From a checkpoint of a small image embedding model.
Model: 7.06M parameters, 32-pixel images, arch resnet, norm batchnorm, activation relu, depths [5, 5, 5], widths [80, 128, 240].
Data: trained on gratings and oriented noise at many angles and scales, 7.3 epochs.
Rows from block 6 of a small image embedding model, named by matrix and row number. Rows with one number belong to one channel. Each number is 128 + 32 x the weight over its row's rms, rounded and kept within 0 to 255. All counts start at 0. Numbers have three digits each.
After each channel's rows are labels from the 100 images, of 14976, where the channel reaches its highest value: "responds to" is what is common among them; "peak at" is the part of the image that holds the peak. Only what is clearly more common there than usual is listed. The data: gratings and oriented noise at many angles and scales. In brackets: how many of the 100.
# convs0: first 3x3 conv (model.blocks.6.convs.0.weight, 128x128x3x3, each kernel summed), inputs 0-63
# convs1: second 3x3 conv (model.blocks.6.convs.1.weight, 128x128x3x3, transposed, each kernel summed), outputs 0-63

convs0.13:096126102145055126152140130117101182119150101201109131073132080096089075134187098118141099142127104096113152153161094153149180066118126106119169122129155101143184118101100175098168127196142089
convs1.13:122150101174131123098129070107133088072135181148139115092155115110152157181141101176160086149181146209136086089150146123166156153152177132136138177118110129142103073121158114067104146131141140
responds to: stripes at 150 degrees (79)
peak at: top right (27)

convs0.84:033128130119090069113124116100200139134114104067107129120094082097147181177132117134104169134159160112098144115178080174140185088135080127136081180169171063131126179148111104115137109153086119
convs1.84:153089123126104122148095165099117133100157130149103078220151129140116106113127135182094139136115180087105088129170131149144196098093061049104184124121095202194151100155125159154137129119218099
responds to: coloured (83); stripes at 45 degrees (45); stripes at 30 degrees (40); kind: sawtooth grating (36)
peak at: top left (28)

convs0.45:100091119124104081090120148106117106146153099152220106170149105101107126144108130201091135094150141152130151029153145102147135148131145138150134160132128162159123110082104175049115185140169118
convs1.45:123147139122122098123131123123143081130122171255153141105100090087070116140108159177124128173131143099114128112102128089149103125091094144130033096132124141127109134129149114141137107065131134
responds to: stripes at 30 degrees (48); sawtooth grating (45); stripes at 105 degrees (38)
peak at: top right (27)

convs0.23:151164119092146111117062152150127112160095169140110172128153137155173077162099133120114138210150133097074156116125132078146122118153107098098138128135079157169176146147087086067098053067150091
convs1.23:135125109131146141083192081106131153144123088139136141088063181049051127129119143129132174081068127093119152094065122150099130084145136129068099109092077169151130165095121157166098129109150121
responds to: coloured (97); dashes (41); stripes at 150 degrees (38)
peak at: top right (27)

convs0.40:098061100117111138151164133187092095147094140132108135182145152115160162123083092143079108144170062195140094135080140151121145089100096061118127126104093114113082104149124100153121108108126115
convs1.40:118160116094158151126125104097146142142139077068128110063150088096173130148133199109168116179136179155153143103111108123188126143134189135106129135129179146106132119151099130141113136180113130
responds to: stripes at 15 degrees (53); sawtooth grating (40)
peak at: top right (25)

convs0.46:090076103158081072168121151126083131179120173219148131178118126107092136174086135054143134118099144169129107114104108108174101070159127147133177160142169066177172145109060081143135170174092113
convs1.46:113155100172110131112120125134140149126111172099136150155189179133114154083116151109145130151135124091080106167135143150163132142132140090145103122105052185101092135158124160207115144183177132
responds to: coloured (80); dashes (38)
peak at: top left (28)

convs0.25:127161134120112146130135148118160153063201136170147090145153112103098122170113162163121072147120147152130108131158096110176122082159106089060162123150058129097145039135078124110158141114152131
convs1.25:116141094095093099119170191065120149167107132139175154117127111120149106080075100139155092167166134147155070137100102111088113074096113145153101079088073109116138091123147125132167121118089194
responds to: coloured (80); stripes at 165 degrees (48); dashes (41)
peak at: bottom right (26)

convs0.116:166144110089098155099134112110149144105084130129108119129160137132219170089135098085113161064124104208145144184114126117106144065131109086115115090154090119146131176141145214093198122145132076
convs1.116:099119165165140106114119118167070166179175136076115147153198071146124150133133161078157164176122140112117107190167141101133080171114124080117129145073144106129124168149188081128137125133162161
responds to: coloured (87); stripes at 150 degrees (66); scale: very fine (41); dashes (38)
peak at: top left (28)

convs0.30:116112132088150084173126184127103116105164124133131155154123177084144130092170180091101143077061184185119168107147171151116121147117152053124091122171068090178151148157160123073085119123147151
convs1.30:101127085144094088106171059100130146107134076170156094138143120085131152127134161147108061147141081163104111082189120134115075222085098129129171149198106101094124100114125180099118143142152155
responds to: stripes at 150 degrees (81); coloured (77); very fine (48); kind: dashes (36)
peak at: top right (28)

convs0.63:120218154124148128147117078169153161139132132200067127104133126168101094151112110131142141204122106113128096199150172108120149105112061108133177115085146130143139116145017116117104115095099110
convs1.63:141084086081094174104164065150122184097169069067102144100079131098150131154160126110148140104133102103135069056118208101114131124111139063083107101129135109134167139113129123071118195101141155
responds to: stripes at 15 degrees (92); sawtooth grating (36)
peak at: top left (26)

convs0.109:053117136159135120166156138167150115103115133087142157136085111063122158044200174128123107122162126098111125099114111122083166166137079115204154131144149072130143125139088188151091062171159140
convs1.109:107144161124124137117129120126065113119065060146092074139119175058151130090092169137126125150082125142100128101115157070106156100111097145172072124087128157110121140108180102153090090107183096
responds to: very fine (44); stripes at 0 degrees (36); stripes at 165 degrees (33)
peak at: top right (27)

convs0.95:133097089067143063062153150116161129127092139088140127105088121067148127190178227161124122093139194138094169127120173099128150143099100099111170136169138122169089138166163188133164135140117116
convs1.95:145098135144196088088132123166099130153142130173122169200113169116131068082109040172127168105122122148096080076139179166087163109151119154142126129099108151098129147106079162153061076127164137
responds to: stripes at 135 degrees (46); dashes (45); stripes at 0 degrees (33)
peak at: top right (27)

convs0.111:109125129099089152110174107128195108063072149081130073132112095025120122128121081104111106115086118142043085143089112145097133128130128098107093090132114122172108167130092099132075133091159117
convs1.111:140125155144143115115086145094127088151090214108102141136196147125086157131119146115144150129181154169170097092179164125105126158104139108118167094103162105127118087138105087156137137148167119
responds to: coloured (81); dashes (49)
peak at: top right (32)

convs0.67:171127093074141068135145169176131128108089165086135131160119155082107105136159134059136139123131148131118165077121105068127119113157117106147182104164102080170093135120146189150126085137142131
convs1.67:084114140205141124182134118121146108113128141168099067122116137141139153119148103103172120137132121160112082157146106083078156108155169158110093098123181116148162066171115079135162104146118097
responds to: stripes at 60 degrees (79)
peak at: bottom right (25)

convs0.31:139114118089117130146085138141132105096181132143116152125147146137119063081151115066115135114092136099132127145079172153101203143206133104075128149095099132100090075101082176179102055117169133
convs1.31:117102170115082090086114091112148138165129144082069131143147128103106113092115204122135107109107108140105132160101091137178103146116105155097091108118139136139152205089107106140119153097136106
responds to: coloured (85); stripes at 135 degrees (40); dashes (38); angle: stripes at 60 degrees (26)
peak at: top right (26)

convs0.5:105125115121131100080115125127093059152180096139129119115099092143126157105112172126156103172140104115169072141188085145082095157160172094117107152099124188119112121134051105144190124130129154
convs1.5:106148096172149119146116115123141162137116166123123202104166108115081117117129122122120158086131166148084162174135118167142123102125217091121159066107107136125106107172188139078191090107134155
responds to: dashes (43); stripes at 90 degrees (34)
peak at: top right (29); top left (27)

convs0.51:121058089132160096101117158140041178127123151139135091138231069084043150128101102096137165135098146174174065069126153120084137083156118125155125189155141105139119127105071122171123123111128112
convs1.51:123167181120146132146107130096135087100164134120189114168159170169143073120102165146174116126163058108075122133141170136125111144071090128133070147059148146123106105080133179101132068130156090
responds to: stripes at 105 degrees (100); coloured (81)
peak at: top right (27)

convs0.34:159064158099108122169100122141101144099118106092077163144120141154128113118153176140112156158185130104144121076126163136169093105112143093143124171099146085152117163156159127141144162150107081
convs1.34:147172099113121111088146026105138064142068060092138128099109110137098174145079089105084092087139092136193133120122143161148126144123156178063111164139176139098172143095176099110139146128107140
responds to: coloured (86); stripes at 150 degrees (42); stripes at 60 degrees (37)
peak at: top right (26)

convs0.26:124104132103134075153155152146110134097165162113166159119147191118100034162169067135132109059100112126092140170126156137112099188107137077171169164131038156120123130124115163108152148104152131
convs1.26:170133103177082155073131112129187119147163143147133063129151134091181113083154130138156134112113218121102151106145166133191133118110139158147096119141146156197186089125075088122139095140099078
responds to: stripes at 165 degrees (48); sawtooth grating (39); stripes at 120 degrees (27)
peak at: top right (26)

convs0.10:051136186170134146162117107145124128143133102200133137125129075196174148128151124106140126139110117114140154129194118120136114122103133139098150144160144148081143117160122113078170132136098110
convs1.10:127115085105120174146076092118088171119077118099141114129155159140100099149162089073066104066100128108178064117116159135075157150137088170158100057135091161114114132100106150153150195051124102
responds to: stripes at 15 degrees (69); stripes at 45 degrees (30)
peak at: top centre (28); top left (26)

convs0.62:172124099110176120094134139139079151158114143107113131120157124105185123144071133134087088141152149135168064135051135138121133131108121151111154060118057140135120088056036179163105107126111147
convs1.62:090124138093177078116132138068151112135176161098174110152122126080077144143164112107168140126107137145118216154158140165105192091144115133082159137148118065184171166155040121171146200143155084
responds to: stripes at 150 degrees (67); very fine (62); stripes at 165 degrees (31)
peak at: top left (29)